A small CTC audio transcriber, trained from scratch: normuon at rate 0.035.
Rows from block 4, named by matrix and row number. Each number is 500 + 50 x the weight over its row's rms, rounded and kept within 0 to 999. All counts start at 0. Numbers have three digits each. After the name is the row's rms in percent of the matrix's.
# pw1: conv module expand (GLU, value and gate stacked) (model.blocks.4.conv.pw1.weight, 384x192), inputs 96-191
pw1.150 102:498507470500464441493493405448500498502473483443517404493505479525393514494496537442509498501512490525499571500507502471514562477502492530513499448504467521504495488497576594499511504500575505627485500530500497488499547556410485437473449638544330540490500525553619450439506499516488416416
pw1.151 122:520537607555628503507575514495502500408502500423626499521447501510481485483491497561458530519467497493499526527568519502500581509505529509468514512513504498500503498472478499488499485493491492568501513519517428502489500500499480522496611390419495518514513515694501581510464274500550472586
pw1.152 111:461498682500488500536502503478500479468521487495495482485430445538473383586499510458493467494500493500381522496418461503453500471518497555528502491492503532466507449489576497517500478505500547494608442483379424524491611463535539558541393364426506523502537495503484509465525503483464482475
pw1.153 084:439509654485357666379442486442578500493490488503508493432442581439516543498467419510346610679574599479501499501499502492501500493455495506534504509500469456515495490550534525489504509593501509560506597497487508538491463499404479497500528556506532488490497524532503527434501435523501486459
pw1.154 099:500474354376482542510505527486590470502488485490500436523501517500503499388406499509596499504454500362486555502497536500500515538461407556499480483484584481492504482503442587513522500395525464500506503499496498500516486490502539499493493500372520479485502501496557424491471496466532595469
pw1.155 076:400490484537499600538521455486475540502393496507500467570565499568500476491523500501532500528527596383368522514497502470500466694527605523431450502520478500487550512564605497455534521503550511500518508478540548522504501490560509565447502469460497506453472426521473533473563530458604493558
pw1.156 097:492521413272478446500500516499469512498498415500600487444498500455499469327516619466494496372440519453458594573490511496506491493584473478483550493409501491462385458430513515560513626500500525442461527500502559528542535367584589500497501549478513494399574425501439498479509508514512501503
pw1.157 083:495538636504382446516509518475551532502436487512499582502501528624488504496449500456433484409491496618500576504496499610491490498497523434412511498560497475446506509480490391506527500419553500500452449364559518520499462497498486509501498498498515353424653493622502504561497502427535532539
pw1.158 075:451488501499542467525522401459455485517533382472525501447601475522588510502410533567504474498505503466533493434393499466362449499500477514549435564526409470452571479503472507625443646535455411501616385437519529490503540522455453462355525465454500502536496514487508554525511474500448490500
pw1.159 106:493508434528635525546450509481507438511497485502514603502521519507464563515526528503494507461547502446588473551482508503487501548491482492507534468441489541587475502501406589499506501502494480520524499511522450485500500519432461595410611502552518512446481522539508531466446549499537443461
pw1.160 097:508500443507594583500434501498568500509561485500486382493542552483480513482496506490606602530573480513510440497473535498497483500501522515527500500495500488567508534517490500546398450481360507491487502491530485378477484425393465470556539480498589474617439545555496482494509487530570538568
pw1.161 093:551479593493549376496499500485519500444444540478503416510504461500491506497491506535480431551508551461528576675544513509493489507496497494408496502491503562414503462604500548373498507566495416485493475543543490529497546470534471562519470510512480495543529566490502394579494498487499511495
pw1.162 080:428500523519480557507451499390708500524529497497541430458474418548502439554497535458580471467513428562522480487499599577456498444552540371522494524513534499511486421436488501529521535499631501441544536515489498528489520454485499454521499441473448541396502436354492499526453513548429588517
pw1.163 116:486521487405526451490495499489581490512496490565491502493565470483503473493353380553478482564496511485501521481618503500467499478507480522632496418499508467446448525500593439378431419384537540517515478496566500416491533487502442516508490499515652500422352513506512558433541535502529500490
pw1.164 096:499474499571478505507596481515407469486370566484387533550491552506466563501495519552479498502443487502499437522566459629545493495495500509578499488396556499507507476481513497464501541453510503493483611505491500474500474500457486531420616512435501562390544498495498537491500481514505508449
pw1.165 106:402541493495433448499444433505500545499546462512470513554444416572461513432452662500484414549455502478568515521562492519520514504442523361491560506335578499477541499562586516500502499494504490447537541539415556532576472500433498502495492479577474483484463477554575514563528472528520489438
pw1.166 105:515546501509503464500519488499489526584594500532603501545463490522491488500501480490653502477444489469507501476473493503393416501501500500491570512479558583475525563468616498382484511523583523491490510498501457626586501471500500512609502502446500529512526546635509488506502493475536520541
pw1.167 084:489449523495500504506498501513513511506630514401481514497491307391488523500536520493461496487479438499547425560530446566527485503564447529497557580490488496556540412372501427474445499433588533490487452410504461506542593491345467561377500552493499555513499457528477500502505501571502510468
pw1.168 087:493469551445442415500498646490499519521580484499504500584447501537628616438393512498500497591471418562587476432536510526490551500493485499551460456543500496579617505490499500480534498493500440499501510572588456481519500415378354503451541551528465505500493502503501582563478511503587482463
pw1.169 088:518678528508465494522507557506573607499435499483453484500498493621515497507474497440522579495490500499582509512507500494523508477482461484464531494667385495578529508453480504500484544460453537460471455409395517464542490538504503530550688529482553504481498468495484484503444506473486530473
pw1.170 092:495490680489504503555496435499473487548494535406595493498506479498477615497500488526536418481473498396492488431511493501515495483509532484503530555511438533541525499499245496422500468471484448461449504495499579474520513451474548470506545486488526502494557495494488504500502500601498531488
pw1.171 106:433501502524530572490570552464506407506520488490509585540501485459502515496491622484518476455476534464414529524331500480496502474569414483500532500453495546515497435538493500496447504443497427613464482554456532433549506346511504504540508484502484582515547534514562506506524524488489481557
pw1.172 095:635465501494514507502477514473498548537476548527464520535474488556556529501472401446517466498494494496474554357500490525466463496501487502479621499430488581606430537490502477539529485501431382510495444422490502491479503463543493420532503501598562486498489522501500501508521515478542480403
pw1.173 093:493581517505505493498496500500518507447484499521508496492499401470520499410519477513524489500696497500501506487591501505500498414428635500511516569501504515443488504498444499435512496500540494520471508466457524524452493534684548537503522494485517481426507652495496501511588489500386504604
pw1.174 096:405516502482479535500512489675472531432507563536479523593530520532523511476407499527431541397500536571429524467493493503504541546510528546503500549467494504410561498545518497500565417498569512532494494492522500475531498493344463503515490491457399474499588533486521500505530622501501503518
pw1.175 092:502488493541518591508500508422500510540497461472494459515542505503490455492525502619466432485666533470485500501452404488459578500417484549496499439474471361520500459507476535515501506499500508498501522577512575426491384506469496509495503429524438492464514550498505461511568441504383502371
pw1.176 088:482568537374510415524501491494503392508500502444499520499556619507562514502507483427502485498444499467539508449426508471494429491546500502502518542530487499495521501469517477498576446487524500571506589499500502512509466450433505463500479544461506482429500372492431512492559429469539511548
pw1.177 107:500516549520368333629507459486589499507501527405474501537499530393523516500528496468532479440415494369505506501552548425425422493520559484537514539502485514523487605470556410542586514440532501522536478378500337518509536499486519467503422511477424522572523455496447465505497357478507536507
pw1.178 093:610494514558495499542440503444394610456461442483487433515443501508513499619501500662484463572322524570608495559531480499553331422494514515497495500505518551501485495547503514542499482503501522490563478505502552492449530491456505494502500470500419481507443557446499498500379633510532499551
pw1.179 114:496434488500512530476533508492597501503500449446500493491499455533523516512521460495501712497449526582426412535553493543498497544547510445493537511574510491500528463526586609436527529491520458511537499494503554500492600537524562529417501487494516500500459508453509424535511527441504460407
pw1.180 101:499501533448412553397558462503463506405505509341500512500452612485497490503545497512419535447500498469467491493496472552476481572445396512508477436506605600561466519582435500389577456484472495426457445506492723489499394499567501475504460478478586524500440493537510409503404503497408501524
pw1.181 098:510500525503573538490512503490680488501547595539485492500575492464489507482497469475494509488534500539527585559499561475508500508500500540419518470492497504466491583505483476496583475486501493479499499546500461502508478536492517525579525524621495493561390504513413499341462520360500464506
pw1.182 114:600517573452502685536524458543485498486541493483503492431487570478500382514500576505386483424451464483516540498566544493498539510498502424532494420475466479371504517501527504490496494490537464466651517507474522503478500516497567496520547495367496459540415390502495540441487513450390519540
pw1.183 092:465521498525501586494531469475493499575589549518502389501509539502466422504516440457510506493534419435671469516459435505466358430458490499472501576543494539530467550465518458529500475517501535590417510601527412530497500419502545499482476511485486515502493453503507539519455469706504489490
pw1.184 082:517543501548558555470487556556532654359501446530480369453494499559521497493496475501500487529466571635491506510494495472504503605477505445543477338479488514425553494528517534482475471500480521536492492508378504552580498493551501517510476483496483569501501500496500514486466510367505500507
pw1.185 108:499488573418495425439481421526457499494433515511486543601506510480517559443522490519420496502510502499427540434558558499459499689529496509466327383437500542489507503477540545497481500441497495491456530456466507457465514509485535544562513483501424457447513531497453461536462510387378435522
pw1.186 109:504515491636501500471511491545504492527500525543465503499516502504517607499504502498443512484348489545477454498501500496500571563420525521560470499536540602540481483497423493449577494495501505609540396439495423430504522579444508513587484624456427494402628453498497469500536582498593501502
pw1.187 101:498466475539624484610493442524499516494503399501459539499511510502506479518499499465501511459423505380462494539468481478473612518516497474485496503497452502423501493463460500500484412362581519394479512444498412518500496592335496513546484504497527530650435519492502499580510507489588406498
pw1.188 084:546443588466521404480420501532514500498539388479492518618496478457528508460495456500492475584488646496505460458469489526482440501555510503586495641500479500507487473569471347398454491538497551517484533550504491481586556499418282538422488548499490502526496477464540511582499477500486500497
pw1.189 090:512482501468526501451572488437499495511542459433396491496379563542501500446503493489622521442515492447500641475501457490554639536503503502567538518482460473455579346472539500516536589465496430508490459515507502503500479508590476493499515676469499501453621369417500498497514571513501546467
pw1.190 086:490466492493546544504514448483543473470520532452476510500499393455432486574497390486500482454483498547451495632593542453541423505461509499508441482461500542500498518566495525480492487553497537429471465492529497500462503492497526451516487508490608526501507501484559487509501463506576502511
pw1.191 085:509502459389628442410498555473462523484400511480494537414492450458450472407383500497510546502529589497507488468577505502499482499540498429562437683510518538496445507511497624639534545506509485496496530488552544406463515502356481558527605485500526512507542642502490497499475502507501406497
pw1.192 099:500497537560501513542538504505568497558497472475574483503516617509430509501504491627457471500497539377510583508557503484488497483496437499472527488555550603517490491669448470422491547540579496537503504491501530499506555621492528480483470499492340613525460490514508476537547564498493471549
pw1.193 107:597468415395601434451514546488505537474399414497500500427571568518506607503504512489578505461472499414512494496498420496502504444499487490584501563504501498513547566426492435494602523495496507669552515432533496501471586503500488561547548492499531441518441447469459530515518508484646500535
pw1.194 088:531497555500517498536506653448508407452506565488504451536389557508494499512443471501500508503494494501527503535491530500501534502543515495476544518499500459448510482477492539480634443460478466608488607641516521508527535463493524554481516439503540634500615500497615519480495513515598470492
pw1.195 100:498500607426504508547493503481535541526506435498478494477497484506387665538402467633511501482428497462527492520523499500501499438600500474515507502497499599532385508517514501462567426400487505544506512484500520493494504534501487498498476526499517493554517462500512493445512476500453511474
pw1.196 125:505508487459490407503507541500497420476509516514513483480482399484539444554422574410549442510497548612447487575584495535600508504532491531462517500516457537540546397485494525598489498448459504590523500451537615483501509519494543504588473499500574513508432500495520500522548501513424590540
pw1.197 111:488421502566564477508500471484486501549518490544460471505417498365502427498535595540498474530500477454432503632561500553500513475484509501375526498490502533422512608517488462524510512476500489503458507494468528501494502501469538501433483489489495385625581546498409509489532384488613533491
pw1.198 104:539363412477428508434501516386551454500566487450524513496499541494520499500649430500482514548490580493502569490508438579502445422521492503516507591562459518469495405493488500498569472500523487627485506503528520511557528564499504439477631597508501438582502492497512520504499456451439427366
pw1.199 143:495480530504466599515487502421487509472567477499477415507503610604504534496493497543470414484366496508491503517500481502500431448502492474390490503495482500495577536489406495522501485541483521497566480523515508491504490567494506500501494535489491462537489500597594550552394546515439537584
pw1.200 103:507502571501405494605473605511470483494481660513500526505491501499493532417402499482516398537493463567557478615483502525500492493509500506534431502506506483515507480437602498501389446470484486537412487466548501492499500481515505494472516498479448429498498504495508398521421465474522464494
pw1.201 094:500525500520378480471481500543501399479450512505511508504504462504389500504503513552488488456501544498442507498543520486499525500440498452511498492501503499510581470511513522530483501499578501583553443321464499455494496500517535493571418506402499570493471581511505519592586535420460542554
pw1.202 103:525583454502477516557558566494496506480499562530508501589460502472440500597502512480494330547376482547468500489593529493454634501460500501458402491487491449500510493495503460439487507471523494510508499492485465365584458483583591497500498504585501498488518504428455499451408499453285527432
pw1.203 112:498505491579587533533479504456479558548549485515503469509588486481411498506455500502523426479440526562448497501531677497521493534553455445462464465460492422489500515422453509500481497494500491523596470521518517500503457465499510494499500511416509520494500487502509582526361499505501530525
pw1.204 100:505570493507500496489497528495495495503596491497457492465412487473506541504511446515505496694505447482500487565493493501508491533488521494566477475513352520500507492504504476562480483405515492477559516498503580542578476668530498482465450454369503461476517458566420463568555488628514637498
pw1.205 095:499498454486500583503577525509486544640527461489486478492465527514416425506493508495447504500507570492447503586584579485472461521490503448490610639434488499545504543500491620512623499478503500533434525500511500516513462493497503512493488495507501508499534422501499500461529595525500488479
pw1.206 096:491497499526515567500475476501540497502461424550527564506510477502484495531439501518502496338505510504520528567513470453518509456496503488498499521499513500423637506512567599427454502495498382568490521500500601528501542594521506501501521500490524500477506479507536406421483475491492363446
pw1.207 094:511507508500493496449503641508465665545485505527503498500501582487369563499548495472513493515486509508440561426518540499459365491508508510441508491479498479493478499617461636639393538517463589498585450435457465496495522514497510514498523517455502525500554500498497447494500531620535532510
pw1.208 103:500495470467616460584626416531383513577597447503536494515627513423554500405472493497578421523505504405505484548503514506504513509511500495528494475502383505491499595500515464612497462548506466575493568324505498526528498503558487479636489420460503525527492423533478492555532520474493478585
pw1.209 094:517502495547522505442539494508450507495475638504555498485503500469486491483549502500485608491463371341492487441504425500678523472481432489515403584494559473513485438421564512496433519483500500508457455535499509516445533502409537588511393453522501581540452405534498524481503558587501478500
pw1.210 104:503575399530509514500488497544526499517494521621466500500468483532516498517488400558540339495445486526569500519374513521477545430526469495426516465462427503508495462539460514507494511502478486537528411480499545360435500422576530493574503499503494566502538502469510531501479511512430496492
pw1.211 107:473490504542429501516504426545490595504502495414516475574444490549499491502468456519500534590494528509556506528514472505512437437447489533552500556480501532609640500511489500500577554484491500467509486502504551558501501541508439489464500667513528482467445495524498505570549589501590638526
pw1.212 087:516456358540489540513487516499358431406463635566542442460481530504402500500501510470491500422428460485496500502495498321581574457483498510493445536471442505506500507532510501690521513463496466493537542496534497520508561546574462576514520559529541467651493517482601531512438416545490482445
pw1.213 097:410491501489500528466501469529432551519337488496497506486420526345499504490537495549566541526502578500474454502417513557543473502451500560626503502499441486488524546478443603484522503407502388500450512543402525459483577484492614397435493500493499490512524491562516531499462497451501463508
pw1.214 109:485500512343550446484499489454475500428505515546464492606492435510595463502501509485519500498492480445497546500528505518503475633500545550521508559429484371498579524389502552520490467641509571499434474475504488611533505504440464471474500406501500420490440536467499500565407449484645408515
pw1.215 102:508524515558501469576497424477452518632499494548495469503499514438479504499440484528500499517482500500567507488500414507505481513668501465521548501466682531592421461502486488500544528438354453542558489485511447522451507491470508500587560489466483514528551533580628500493478448499568546592